Rows from block 5 of the encoder, named by matrix and row number. Rows with one number belong to one attention dimension. Each number is 128 + 24 x the weight over its row's rms, rounded and kept within 0 to 255. All counts start at 0. After the name is the row's rms in percent of the matrix's.
# q: attention query (encoder.blocks.5.attn.q.weight, 384x384), inputs 154-230
# k: attention key (encoder.blocks.5.attn.k.weight, 384x384), inputs 154-230
q.17 096 [148 153 111 164 111 136 126 147  85  77 153  99 100 164 111 137 132 153 105  85 116 135 142 138 128 119 146 113 150 131 144 144  77 139 147  88 190 126 119 142 111 139  93 174 145  90 127 100 132 101 110  96 157 105 124 118 150 113 118  88 134 105 110 135 173  93 112 103 104 167 105 140 149 105 109 147 111]
q.18 088 [128 125  92 143  89 127 180  98 133 165  72 169 144  61 159 130 142 149 141 163 123 137 151 134  99 128 128 123  63 160 114 140 175 122 112 144  87 101 149 163 117 111 166 119 112 157 113 169 131 170 122 138 175 119 132 117 114 108 118 126  98 146 135  95 108 189 118 102 147 111 173 125 104 167 140 103 122]
q.19 109 [112 151 125 165 140 134 145 152 127 140 183 101 141 120  76 149 159 127 101 143 108  90 136 128 172 126 141 155 138 165 178 122  93 145 104 109 191 117 137 100 164  90 152 125 172 100 128  79 114 120 157 127 100 163 108 145 123 181 134 118 142 104 130 118 117  66 127  68 116 150 115 147 144 161  52 149 134]
q.20 095 [110 126 117 137 118 120 160  94 111 174  76 202 154 105 141 109 127 177 112 114 117 106 120  97 131 126 141 142  93 178 149 152 181 109 115 110  86 131 133 135 122  78 145  96 118 142 132 169 128 148 112 137 125 106 133 115 141 130 134 101 106 153 136 142 125 194 150 110 159 136 173 139 118 175 121 102 118]
q.21 108 [139 138 113 152  96 109  81 132 126  88 152  77  82 132 115 127 149 133  88 161 131 161 146 158 127 133 110 114 133 133  85 108  74 114 129 118 144 115 142 158 159 168 110 184 153 109 137 124 147 138 157 152 157 149 124 120 108 174 122 142 154 130 123 142 135  88 111 115 106 125 108 110 152  54 113 118 133]
q.22 100 [143 129 113 152 124 111  93 129 144 104 112 100 110 118  98 114 127 108 102 173 128 178 125 154 126 133  96  86 155 104 105  91 133 137 141 118 112 135 140  93 144 125 110 172 144 109 150 117 133 127 138 116 126 162 136 124 100 137 128 145 144 137 120 120  97  96 125 108 103  94  96  93 141  86 121 114 136]
q.23 105 [113 140 128 127 154 107 123 111 133 167  69 188 180  97 103 118 114 130 114 121 143 123 107  70 125 127 125 118 105 129 116 113 202 132 135 137  82 182 132  93  99 113 122 103  96 123 156 136 121 162  97 163 105 120 108 130 122  83 130 141 124 145 145 143 115 167 160 158 137 131 111  94 131 116 149 116 117]
q.24 100 [139 145 120 158 160 107 107 145 138 109 138 122 130  99  88 112 155  85 128 145 140 146 137 157 143 146 128  86 144  83 136  78 131 155 122 136 153 115 148  89 119 120 122 154 126 123 136  93 126 108 136 101 113 155 152 136 117  92 106 131 152 117 126  96  88  83 124 114 119 108 102  86 132 133 144 137 118]
q.25 111 [127 127 130 124 175  98 118 113 152 149 128 136 120 101 112 129 112 121 129 147 137 123  79 155 123 153 110 104 163  96 148 108 151 157 130 140  93 168 114  63 107 114 111 119 138 128 157 118 109  85 119 116 121 124 136 175 101 106 123 119 141 140 121 121 117 128 167 148 118 108  68  95  85 118 136 120 141]
q.26 107 [139 128 144 137 136 132 122 144 115  78 138 119 122 111 145 109 122  88 171 135 145 127 131 123 110 135 158 111 113  91 139 114 121 133 159 114 128 102 132 141 131 167  99 170  84 158 109 134 123 120 127  79 121 129 146 104 158  86 138 136 128 124 152 106  86 119 119 154 131 130 146 131 142 158 160 140 117]
q.27 097 [142 117 128 135 156 138 167 117 131 124  84 132 124 139 158 131  95 121 180 106 120 140 128 136 115 141 135 116 147  85 158 145 172 153 130 117  98 112 100 111 106 136 119 117  96 142 107 145  82  72 111  64 128  97 150 132 128  73 126 108 115 139 124 114 117 168 120 121 126  86 137 138 120 204 166 121 127]
q.28 096 [110 131 116 154 152 112 125 131  88 160 159 150  93 105 106 103 152 177  75 106 121 115  93 121 153 130 119 151 113 166 160 146 121 100 103  81 190 172 110 122 135  86 135 116 143 137 153 129 118 128 126 158 117 121 127 164 139 180 104 103 133 118 106 154 143 104 158 100 124 163 104 106 109 109  93 130 150]
q.29 100 [144 129 141 101  73 152 115 142 109  84 137 105 122 188 158 136 114 133 127 100 130 136 166 124 114 100 133 128 129 142  85 142  81 109 155 133 137 106 133 190 124 169 115 153 136 109 111 130 166 142 133 137 166 116 116  89 139 133 139 124 117 113 120 150 168 134  96 156 133 146 153 155 156  80 145 144 110]
q.30 110 [135 114 127 141 159 120 115 107 121  89  96 152 114  84 126  88 115 133 135 115 131 151  68 137 107 148 136 107 156  81 161 134 157 146 164  92 107 174 104  72 101 128 107 163 101 153 133 146 113 107  93  85  99 118 148 140 161  83 117 105 137 150 129 128  97 141 167 150 110 116 106 105 105 143 132 106 118]
q.31 105 [132 128 107 142  97 135 122 124 105 109 149  95  93  86 129 153 129 157  99 157 130 146 110 140  92 117 119 134 106 150 117 159  95 127 161 106 151 171 124 146 117 155 132 165 140 135 125 123 136 164 112 145 161 122 109 134 136 147 135 126 127 123 133 127 157 115 135 132  90 170  95 135 108  78  88 129 134]
q.32 097 [123 101  97 108 141 150 157 129 112 118 148 148  98 135  98 113 135 146  97 112 108 114 106 134 189 116 143 108 156 122 142 172 123 163  90 161 171 129 133 133 123 134 161 110 145 131 126 131 121 115 122 128 121 129 161 156 134 178 121 104 131 123 121 114 164 107 145 145 159 140 136 119 117 172 144 118 125]
q.33 108 [105 137 115 108 143 113 140 121 116 150 140 155 117 104 160 152 150 134  98 134 132 102 155 122 167 131 175 133 106 138 152 123 120 132 155 128 121 149 127 158 135 104 135 123 115 120 127 140  87 113 155 108 151  68 132 118 136  96 104 118 132 131 142 154 143 152 117 144 117 164 112 143  71 161 186 135  91]
q.34 112 [126 160 118 148 141 154 158 124 162 166 145 154 132 111 154 139 183 139 139  78 145 121 135  88 111 138 148 204 144 115 157  96 160  99 198 138 115 165 109 132 161 159 117 127 106 145 133 136  58 184 139 111 129 122  63  65 114  94 114 117 126 131 179 155 122 123 124 106 116 120 124 142 120 167 136 131 116]
q.35 104 [148  81 139 164  92  79 146 145 131 105 175 113 139 161 107 119 122 140 127 157 135 144 118 133 135 116  90 132 112 145  92 191 115 151 110 121 134 152 112 120 136 122 115 123 163  96 107 120 114 116 101 105 151 123  94 158 106 156 168  71 111 110 153 115 192  79 125 152 168 109  76  91 169  99 157 134 124]
q.36 089 [128 128 127 112 107 150 135 114 139 119  58 161 176 156 132 118 132 135 103 139 146 178 156 171 107 142 113  87 110 118 114 149 164 122  85 122  95 126 118 146 124  73 159 143 119 120 142 133 139 106 134  80 124 128 145 136 152 113 148 162 112 140 111 121 118 175 104 138 138 153 153  83 134 147 104 116 110]
q.37 094 [126 133 134  94 108 171 131 109 168 126  54 135 165 125 138 118 122  95 133 141 125 172 132 183 123 132 114 119 129 112 131 132 160 151  93 118  92 113 128 139 137  92 138 161 126  94 151 147 117 102 156  88 120 130 143 118 139 115 145 188 110 161 119 136 100 172 113 138 100 154 147  94 110 134  91 104 131]
q.38 096 [129 124 113  99 135 178 154 111 152 126  78 179 144 124 140 123 158 116 111 124 128 155 132 150 147 144 144 144 122 106 138 145 154 147 121 126 104 140 122 148 138 103 132 144 116 102 148 142  75  99 161  85 114  95 127 132 149 112 127 150 103 150 129 146 119 176 112 139 122 178 143 102  96 151 144 114 105]
q.39 108 [114 159 118 143 123 129 153 120 123 187 153 109 110  86 138 143  87 125 165 144 123 105 132 176 139 114 144 129 138 163 119 131 141 125 161 173 134 136 115 159 107 166 123  83 132  93 115 130  73 138 148 106 162 118 104 124 145 130 107 112 121 141 151 161 134 122 146 145  99 108  94 174 116 166 138 129  92]
q.40 116 [130 165 141 162 105  90 109 132 112 149 146  83 145 133 115 123  78 154 155 144 131 106 133 127  78 103  90  81 126 163  90 139 133 108 126 145 115 133 130 129  99 179 140  95 158 104 116 123 156 170 116 153 155 168 131 133 116 136 137 117 144 134 128 105 142 111 137 127 133  66 102 142 174 117  90 124 137]
q.41 092 [147 104 132 172 131  75 127 147  99 118 205 131  91 142 106 139 127 165 120 142 118  93 116  72 146 127 122 126 109 145 118 162  83 126 154 124 145 144 133 109 118 153 107 109 149 143 107 117 143 146  92 159 147 105 114 142 109 153 137  58 124  99 140 103 177  84 134 124 174 119  86 140 140 116 174 145 132]
q.42 111 [118 117 107 147 121 132 137 129 142 126 136 138 135 121 107 106 113 137 141 124 127 125 102 111 135  96  88 143 157 131  90 152 154 167  82 167 136 136 133 118 122 208 125 129 158  66 108 127  87 135 120 153 128 159 136 156  99 171 142  98 131 133 149 104 156  97 133 149 142  79 105 127 164  91 103 112 135]
q.43 096 [111 123 138 103  88 147 109 122 169 138  66 114 156 138 124 106 108  93 134 130 131 164 124 178 127 107  89 107 137 127 128 132 153 159  51 131 112 101 132 125 142 115 146 160 133  85 140 138 158 110 136  97 118 159 160 108 125 145 145 185 133 146 116 122 111 134 119 137  88 122 153  94 136 132  59 108 148]
q.44 118 [116 131 135 146 102  93 145 145 106 126 177  48 122 145 125 120 115 123 139 138 151 120 125 166 126  96 133 103 143 154 126 114 130 113 139 130 165 130 111 147 134  99 150  79 146 163 128 116 135 122 120  95 132 174 121 133 143 127  97 121 127 112 115 135 150  78 164 143 114 109 110 138 148 153 137 146 139]
q.45 097 [107 150 121 147 122 126  97 117 128 150  87 164 148  96 115 129  85 153 141 141 143 128 142 120 103 122 128  97 106 148 108 115 164 111  85 149 115 100 118 125  95 167 150 132 119  88 128 120 165 155 113 167 121 138 146 122 143 139 147 133 150 132 122  92 128 153 120 118 123  89 147 123 149 115  82 122 103]
q.46 114 [118 152 129 142 137 128 130 124 135 140 111 157 137  73 126 131 124 163 129 144 132 118 129  54 121 111 129 133 101 132 123 105 163 157 128 123 104 122 143 118 116 201 102 135 136  67 142 130  91 159 132 177 115 112 115 120 114 114 140 115 135 142 138 106 141 135 123 106 131 110 109 112 115  78 136 119 131]
q.47 115 [116 111 103 116 171 152 149 131 118 124 129 152 116 121 135 127 153 110 127  83 129 118 119 111 148 119 148 185 150 110 119 105 135 140 133 151 157 129 117 111 143 183 118 131 100 111 126 118  64  96 150 166  86 140 123 163 121 138 120 110 139 119 130 144 117 120 142 138 126  87 145 134 147  79 142 134 116]
q.48 094 [139 156 144 118 143 158 115 105 128 113  55 109 153 121 117 122  86 102 151 142 106 167 129 150 105 127  97  94 143 113 106 115 147 146 106 112  83  95 148 106 113 139 128 144 139 101 146 142 128 114 153 152  96 181 155 145 125 134 167 193 108 174  89 108  89 173 126 119 116 102 142 107 135 107  51  89 149]
q.49 087 [120 147 133 115 139 173 148 106 143 140  67 124 141 113 141 139 118  81 163 131 130 170 149 201 123 136 147 131 148 110 128  88 160 120 139 139 113 102 120 131 135  95 134 128  96 135 146 134  92  99 157  98 100 158 125 121 161 109 137 189  95 156 108 151  75 170 131 128  85 127 158 126 113 162  85 116 113]
q.50 113 [138 117 143 150 141  95 132 127 126 142 122 160 162  95 121 162  92 132 154 154 110 114 140 107 123 134 131 157 103 153 113 143 149 123 148 137 105 124 110 113 119 155  86 135 111  81 105 113 110 128 116 161 151 106  73 155  99 142 175  92 118 120 170 123 139 139 128 129 140  92  93 120 161  57 129 136  98]
q.51 117 [137 158 133 164 124 135 143 126 143 169 121 120 155 151 120 130 115 129 167 107 116 122 120 124  92 115  81 139 152 140  96 144 160 121 148 158  95 149 119 114 126 197 114 110 138  88 120 124  80 156 127 122 132 165  78 127  97 141 149 123 116 142 158 136 111 116 136 121 132  69 100 133 180 131  82 115 138]
q.52 087 [134 152 137 123 123 130 136 124 104 118  76 146 181 139 134 116 126 162 105 154 152 152 159 133  78 140 133  73  83 134 104 124 172  97 126 105  97 136 115 162 103  88 144 106 122 128 136 120 138 122 138 102 124 121 118 155 166  81 129 141 136 133 107 126 120 175 120 117 151 148 146  96 147 110 133 133 110]
q.53 090 [120 176 138 128 144 151 138 100 128 154  53 147 180  79 124 144  90 131 157 145 127 138 153 136  96 125 140 102 126 141 116  98 190 126 130 145  88 112 118 135 105 163 133 122 110  80 145 130  99 140 152 150 119 154 109 133 133 113 157 164 120 162 123 120  95 187 131 113 104  98 141 117 139 116  74 105 106]
q.54 092 [103 146 107 136 130 173 134 115 145 153  78 176 145 149 142 118 167 130 120  80 166 156 151 141 106 126 128 130 133 102 118 104 171 107 104 151 112 127 119 123 140 149 178 140  89 128 149 130  99 136 139 114  87 154 149 100 149 112 131 158 129 136 120 113 111 157 114 123 117 102 173 110 138 183  89 121 113]
q.55 113 [115  98 146 119 112 105 108 131 167 152 125 144 126 118 147 142 134  91 146 117 129 120 135 175 160 126 150 172 113 133 161 143 114 119 108 126 138 115 100 124 161 108 140 161  89 107 141 130 148 122 135 111 142 102 138  83 129 144 156 128 129 114 147 129 143 135 122 150  83 113 147 114 130 147 120 140  98]
q.56 095 [137 148 144 132 129 115 119 114 116 134  68 157 186  97 118 137  74 150 137 170 125 142 152 130  92 136 120  92  93 152 102 142 171 114 112 125  82 112 113 138  93 135 121 130 127  74 124 122 143 130 129 149 142 125 112 154 133 127 180 130 130 142 130 106 127 179 119 124 138 105 123  99 158  74  96 118  96]
q.57 109 [136  98 136 128 146 128 129 120 116  99 112 144 108 113 128 144 119 109 124 151 127 170 150 158 147 158 162 125 116 111 139 101 110 112 130 113 144  90 130 106 132  54 133 152  92 187 124 123 169 100 110 131 109 127 139 120 156 128 154 145 109 117 107 113 119 145 115 123 126 147 157 117 107 148 127 135 106]
q.58 105 [142 160 137 132 145 158 151  94 127 152  71 132 156  85 118 143  73 119 160 159  94 136 127 139 115 130 121 110 130 141 100 128 161 151 145 145  79 119 131 127  99 181 102 119 140  65 135 141  75 125 156 150 124 137  99 164 122 135 161 147 101 180 128 125 105 174 134 121 127 104 103 119 133  95  97  89 117]
q.59 096 [140 170 148 143 172 140 149 101  96 135  87 133 133  87 134 164 100 120 160 154 111 136 158 137 117 147 158 106 111 127 119  96 148 110 186 116  90 103 127 123 105 131 117 112 104 130 150 130  86 119 158 155 102 133 119 139 151 100 159 156  90 159 101 119  97 192 134 111 119 111 125 130 112 133 115 116 106]
q.60 094 [113 108 111 145 128  82 121 157  99 131 211 119  95 142 117 124 142 158 108 111 141  70 111  79 150 110 141 138 127 152 128 141  97 125 130 144 181 153 121 131 125 165 130  95 139 136 102 107 140 144 102 151 144 114 125 141 116 148  87  61 163  83 141 129 171  65 144 136 148 118 109 160 145 118 178 161 130]
k.17 096 [121 107 101 118 125 160 120 141 134 149 153 129 123 174 150 116  74 130 146 124 145 134  66 122 122 163 125 119 157 152  80 160  99 132 119 129 138 168  95 107 153 163 156 112 128 164 128 120 172 141  83 146  78 112  92 120 150 152 138 107 147 109 139 134 135 139 165 135 139 159 110 137 106 124 113 152 136]
k.18 086 [128 109 127 150  84 156 154 108 124  87  97 102 107 117 162 128 117 166  71 121 108 124 157 110 114 137 124 120  99 113 171 104 127  83 153 131 115 124 156 167 121 110  80 139 109 159  90 162 178 144 106 149 131  85  97 161 121 121 180  98 132 152 154 147 104 146 105 108 103 106 132 165 140 121 150 105 130]
k.19 109 [159  89 150  86 132 137  57 153 131 152 163 131  93 157 170 141 120  99 138 126 123 116 120 115 120  99 131 117 161 120  63 177 109 166 115 137 122 114 149 161 109 105 143 133 167 134 149 121 157  82 136 145 103 124 175 135 132 120  80 157 146 101 121 135 131 129 134 155 166 172 116 137 114  99 148 160 162]
k.20 095 [148 135 136 121 117 130  71  88 147 123  82 122 136 166 134 134 129 124 103  89 125 112 202  93 133 141 162 112 119 121 140 122 118 121 137 133 112 116 159 144 113 135  77 154 117 129 146 164 158 144 139 154 120 120  84 107 143  82 158 123 160 171 154 151 112 157  75 121 103 118 153 118 153 103 132  85  92]
k.21 113 [125  97 118 120 133 159 179 149  93 121 149 129 130 129 126 118 106 136  78 158 135 137  89 133 122 106 120 112 103 176  85 127 117 109 129 113 152 138 121 124 120 101 154 103 138 135 103 112 147 140 109 138 110 116 171 154 123 172 149 124 130 107 109 131 107 114 168 112 152 115 115 135 100 193 109 146 154]
k.22 101 [131 112 130 139 132 115 137 134 111 126 116 142 138  71 114 106 132 108 132 168 116 163 113 158 130  85  96 122 123 138 112 103 173 115 116 109 149 116 133 151 128  98 120 125 152  89 125 135  76 117 163 106 127 153 185 119 112 166 116 167 127 128 104  93 137 114 132  81 146 126 139 104 115 176 114 117 175]
k.23 105 [133 178 113 129 142 117  80  94 148 153  97 152 149 125 103 153 163  98 141  89 116 100 187 135 138 133 138 114 110 116 150  84 143 113 122 147 113 106 129 143 139 136  78 117 121  97 159 146  88 142 179 156 159 103  85  96 128  98 114 135 143 158 157 118 136 136  73 105 113 139 158 128 143 125 122  99  99]
k.24 095 [147 127 132 137 138 113 140 149 131 142 132 138 115  30 138  99 145 132 167 174  98 157 118 192 134 120 105 139 145  92 112  93 188 105 136 121 141 108 126 151 120 129 110 130 129 117 118 144  54 100 149 115 136 132 152 145 123 142  82 137 142 120 124  69 167 117 124  89 105 147 121 102 122 134 141 138 149]
k.25 112 [141 140 127 140 179 101  81 108 130 146 118 146 163  48 116 139 156 107 159 124 109 128 153 126 141 131 126 115 125  89 139  86 164 141  86  88 145  93 133 141 138 151 106 154 140 103 121 141  67 108 202  87 148 147 159 121 113 121  49 186 132 154 127  85 156 125  97 118 146 143 141 116 124 132  77 106 129]
k.26 099 [104 148  99 130 123 107 221 138 148 138 135 121 125  90 136  96 139 142 182 172 134 129 102 193 127 125 127 144 129 116 139 109 150 103 182 158 109 146 112 125 153 124 132 114  87 132 106 146  98 159 103 156 118 121 106 124 142 113 167  94 124 106 136  94 153 141 152 124  74 113 146 129 122 125 178 147 134]
k.27 096 [116 138 143 149 121 118 141  92 162 122 101 111 120  99 155 114 117 160 177 163 113 164 118 139 133 155  96 147 157  70 152 129 166 107 131 103 134 115  93 144 139 189 117 141  98 143 116 173 122 117 127  85  92 140  77 108 109 123 125 142 145 168 142 111 160 137 112 139  79 127 122 123 149 110 138  84 134]
k.28 097 [169  78 145 125 159 126  58 133 103 162 122 165 132 178 148 123 150 119  70  66 140 104 150  59 139 171 146 112 106 124  67 139 101 133  89  95 164 147 170 114 107 118 143 113 124 153 157 128 139 126 144 163  95 110 146 134 140 109  73 124 174 124 144 151 110 135 110 146 153 153 116 112 116 128 104 138 118]
k.29 098 [ 95 129 108 127  97 153 180 150 118 109 150 106 128 191 111 124  87 149 113 127 156 125  83 128 121 141 142 143 126 191 135 153  81 133 145 154 117 167 102  89 146 136 161 121 127 143 118  92 182 158  65 127 131 130 102 129 141 154 206  81  94  99 115 160 110 129 176 139 141 108 114 140 126 140 128 157 113]
k.30 104 [120 164  95 151 153  92 122 102 155 147 107 158 156  65 122 100 152 119 191 112 126 125 140 150 137 132 132 134 141 100 139  93 153 115 121 120 158 134 107 128 150 146 107 127 108 119 123 175  70 145 166 140 127 145 141 104 152 111  98 139 176 154 136  84 151 155 112 101 113 121 172 111 130 139 101  99 124]
k.31 110 [111 111  78 139 132 152 142 139 109 129 155 143 142 139 136 140 100 120 124  97 142 100 102  98 108 128 126 100 102 156 113 118  86 135 114 130 129 159 128 123 154 100 149 105 134 162  93 112 171 169 100 176 123  94 142 148 143 148 131 117 128 104 136 131 114 141 150 120 178 138 128 185  93 151 114 159 161]
k.32 096 [144  99  86 121 104 116 107 152 113 121 155 131 111 111 114 146 110 145 132 124 135 126 110 110 127 119 115 151 142 117 109 192  90 133  71  96 106 135 152 147 119 124 106  89 138 125 105 112 116  91  91 109 121  96 136 158 157 169 103 118 138 104 186 136 133 103 116 153 163 154 132 141 142 102 112 149 109]
k.33 101 [116 137 104 122 131 118  90 109 140 189 109 154 179 168 111 140 150 136 109  70 148 102 152 167 149 143 129 131 134 153 134  96 132 148 121 111 128 145 132 113 115 135 110 148 116 102 164 152  93 136 138 101 135  97 146 144  95 112 139  99 156 147 160 191 129 146  95 170 134 125  97 106 123 107 117 108  92]
k.34 110 [113 166 152 123 160 112 105 129 133 158 120 157 138 160 127 126 135 143 137  89 160 117 140 119 145 119 129 130 123 121 161  87 115 112 155 141 145 190 105 109 119 164 123 120  90  87 174 128 104 188 130 134 108 119 125  89 106 114 165 110 123 126 141 147 131 132 129 141  88 146 141 123 127 154 162 133  98]
k.35 110 [126  47 120 173  86 132 138 148 137 129 132 127 135 157 128 110 130 149 133 151 122 155  82 121 128 133 113 145 100 123  66 165 132 145  76 110 113  84 112 137 145 142  74 126 142 117 113 125  86 142 111 113 102 150 100 114 160 166 138 142 156 103 111 163 126  95 108 136 175  97 104 134 117 108 109 136 126]
k.36 092 [118  92 103 157 111 121 124 119 115 142  90 134 136 122 106  79 124 162  81 137  93 165 116 147 130 124 103 133  98 130  84 146 172 145  83 104 130  92 112 146 123  90  89 141 144 143 128 173 130 138 126 101 171 135 153 158 155 141 158 107 165 145 128 145 123 121 105 147 158 100 111 130 159 123 128  88 123]
k.37 098 [135 106 123 132 109 138 186 127 121 127 101 111 121 109 149  70 145 134  99 165  84 174 122 154 156 114 102 120  91 135  87 124 181 145  84 114 139 118 116 134 138 101 139 175 137 132 123 175 117 106 156 124 170 145 163 149 139 131 147 123 118 142  95 101 110 114 111 153 127 122 129 110 137 138 122 101 134]
k.38 097 [117 105 103 141 104 120 127 131 100 157  99 137 143 135 133  90 128 154 104 101 109 144 122 137 147 115 104 126  94 135  96 136 156 139  80 103 123 146 117 151 120 110 106 130 119 110 133 169  96 132 119  95 158 108 147 157 142 123 177  81 140 135 151 154 124 130 104 164 127 131 120 120 152 106 137 108  97]
k.39 104 [143 148 131 138 111 162 114 111 119 179 118 102 125 136  86 152 101 129 120 119 128 117 125 168 145 128 105 138 189 134 176 110 140  93 149 104 139 147 104 143 102 187 152 104 120  97 175 137  69 133 168 120 126  94 108 141  98 138 129 138 101 145 138 194 175 123 104 150 122 100  86 122 102 134  99 111  91]
k.40 116 [139 147 152 136 132 150 112 116 150 132 134 102 120 107  94 155 124 130 120 173 128 125 116 127 119 127 129 109 163 125 162 129 127 106 151 137 145  95  97 126 128 149 145 111 134 116 146 113 133 155 153 160 107 137 101 101 118 150  88 193 111 133 104 137 152 101 137  96 119 100 124 145  82 177  79 123 162]
k.41 101 [108 115 139 140 113 129  81 141 134 128 161 140 136 172 112 173 128 114 154 108 160 100 127  93 102 138 140 126 128 129 112 139  79 124 129 146  97 122 137 135 120 138  93  92 123 112 101  79 134 145  82 111  67 121  86  95 142 136 126 133 131  99 137 149 127 121 127 112 145 124 121 147 113 102 118 165 106]
k.42 117 [126 114 103 153 110 129 107 143 124 143 147 106 110  82 125 152 108 158 138 148 123 119  94  99 148  93 113 146 135 121 130 176 112 125  75 141 127 123 100 131 148 161 141 104 118  83 138 110  83 134 130 148 123 117 108 103 126 176 112 165 113 109 153 151 149  68 130 116 136 104 140 126 121 134  83 137 144]
k.43 095 [146 112 119 115 110 134 177 130 132 111 128  95  82  87 144  94 145 131 102 200  87 162 123 144 173 112 108 134 121 138 102 144 152 139  95 122 149  97 121 118 141 108 154 182 143 132 119 146 131  87 159 145 168 150 162 137 137 165 115 151 110 135  98  80 124  88 127 144 134 113 136 119 126 157 111 114 162]
k.44 123 [166 122 152 128 112 130 161 147 133  87 132 129 115 142  97 118 113 131 149 153 151 143 119 163 104 133 151 110 166 122 167 103 144 105 160  99 153 128 124 125 115 138 143 102 157 166 156 112 115 146 147 146 144 156 125 162 150 136  86 172 170 113  85 153 155 139 141 121 158 146 108 130  98 160 124 145 155]
k.45 101 [ 95 152 119 153 121 128  66  87 118 168  98 121 101  95  91 141 106 159  95 120  98 117 131 100 146 102 103 149 132 135 131 165 153 126 103 161 133  87  95 128 124 149 124 133 119 114 156 156 142 143 125 143 131 119 127 121 118 150 143 120 130 168 141 132 159 107 120 122 145  64 119 123 149 124 137  73 133]
k.46 117 [ 98 142 165 135 128 118  89 115 117 172 115 148 150 137 147 149 120 145 132  90 130 107 150  57 142 101 123 116  92 133 134 119 147 155  92 171 118 127 111 108 144 158 113 123  87  83 150 134 109 166 112 148  94 119  95  77 101 108 165 112 111 139 129 139 138 113 123  95 113 109 144 107 108 121 152 117 134]
k.47 125 [127 141  99 119 146  95 110 119 137 132 130 130 133  79 171 146 109 136 158 105 131  93 101  97 127 126 140 170 152 114 179 159 120 127 152 118 123 147 144 112 138 147 143  99 112 124 140 132 114 117 120 143 144  92 111 128 101 112 138 100 114 134 200 132 160 149 157 107 104 131 135 133 133  94 153 124 140]
k.48 094 [128 145 149 124 118 139 169 135 133  88 127  92 125  83 150 104 129 108 134 194 107 164 122 117  98 105 115  81 111 121 128 113 160 127 121 137 128 105 136 122 139  92 169 115 132 145  93 131 164 129 135 148 156 159 119 114 142  98 131 162  64 130  96  52 122 122 146  93  95 124 155 136 102 152  96 131 175]
k.49 095 [140 144 134 138 115 132 177 125 115 120  93 112 116 100 121  83 120 122 128 153 112 164 132 176 119 118 104 124 142 126 156  90 198 109 159 114 148 139 139 141 112 112 165 133 139 156 142 165 129 130 160 121 194 151 146 162 135 100 155 113  90 152 108 100 135 154 125 145 115 119 115 121 151 130 142 104 115]
k.50 119 [100 125 122 145 125 143  95  86 158 167  96 121 151 159 157 131 123 110 143 113 108 134  95 105 140 138 104 167 116 120  92 151 157 143 115 150  84 101 114 118 152 184  96 153 108  94 138 160 100 123 129 133  68 113  66  79  99 122 160 132 102 158 134 153 144 130 114 112 123  69 112 111 119  77 114  88 125]
k.51 115 [135 134 152 145 134 141 126 124 146 137 125 104 124 110 118 138 115 130 135 180 113 141  97 121 136 131 114 120 153 109 158 131 139 108 159 120 129 132  91 127 130 154 134 101 108  89 134 123 106 155 148 136 116 108  74  80 117 136 133 169  74 125 135 134 156 105 141  93  75 113 132 154  90 168  86 129 142]
k.52 089 [123 111 129 155 121 124 108 107 116 148  80 148 164 146 109  97 107 164  89  98 110 152 118 125 109 137 122 122 105 125 111 130 178 139 114 110 132 102 106 141 124 112  80 120 135 146 154 170 128 164 118 110 154 131 118 151 134 106 164 110 180 152 120 165 143 153 115 110 146 109 106 129 140 126 144  87 139]
k.53 097 [114 159 149 145 123 138 115  82 130 156  63 118 143 102 113 116  97 140 113 134  93 154 125 114 131 105  98 120 119 122 153 126 206 125 116 137 124 111  95 119 135 156 130 123 102 112 163 186 119 156 153 154 141 130  98 114 107 103 151 141  90 182 118 133 158 132 121 105 102  86 128 110 117 139 120  61 149]
k.54 098 [104 147 112 154 129  94  88 117 117 158 106 141 107  80  91 108 129 176  96 127 120 124 130 127 137 102 107 145 132 133 165 137 148 123 138 130 154 113 111 138 105 100 128 113 120 128 152 154 145 170 119 115 187 119 161 140 142 142 159  97 138 146 178 121 145 125 130 141 124  99 125 145 166 146 151 100 112]
k.55 112 [126 150 101 109 118 132 140 101 160 140 125 116  87 123 146 109 174 101 126 153 113 119 119 166 174 132 111 183 134 148  98 144 128 118 143 130 132 110 137 121 128 146 137 203 133 128 144 154 130  93 157 147 104 132 167 136 131 159 126 110 121 153 130  95 125 126 129 183 134  92 117 117 139 100 144 103 102]
k.56 094 [102 123 119 154 110 143  95  85 133 162  72 125 150 134 118 107 109 144  98 126  87 157 104 113 127 124  95 139 102 126  85 161 187 140  80 137 105  79  98 130 141 149  86 142 125 118 142 184 125 144 129 130 115 130  96 111 125 123 163 130 131 170 115 147 151 124 108 114 141  66 106 119 128 104 117  64 144]
k.57 108 [107 124 116 140 122 121 137 128 115 114 119 138 112 137 122 103 129 113 132 109 130 145 142 141 106 132 112 149 112 127  99 127 142 139 127 143 111 112 171 140 123 100 113 149 144 175 105 138 166 112 107 107 148 167 150 153 151 113 151  88 137 137 119  91 109 155 116 157 165 112 117 119 184  79 170 121 101]
k.58 113 [116 124 157 147 100 160 149 108 127 146  95  86 151 112 139 125  90 111 131 158  85 161 106 106 118 116  90  95 121 111 125 129 179 132  97 117 104 119 101 133 134 153 135  92 106  95 116 160 103 127 140 124 113 119  70 110 113  97 167 137  45 152 117 133 141 123 114  99  92  93 122 122  88 115  98 101 137]
k.59 101 [106 169 168 143 115 130 122 108 130 136  90 131 168 141 121 111 114 102 144 118 134 138 138 125  77 123 114  91 122 129 161  76 184 118 167 139 109 128 141 135 103 117 136  90 118 145 130 155 156 171 122 116 137 138  92 123 134  50 178 109  76 160 114 110 140 179 129 109  92 109 115 130 115 110 137 107 113]
k.60 099 [140 127 116 121 140 115  73 128 130 136 158 147 126 140 110 193 111 142 143  88 155  68 128 100 136 144 165 153 172 130 166 163  70 119 150 124 126 139 125 123 124 168 117  98 123 112 149  92 103 122 109 141  95  86 111 129 108 157  89 134 166 114 175 187 157 126 137 111 146 140 125 137 119 120 128 146 126]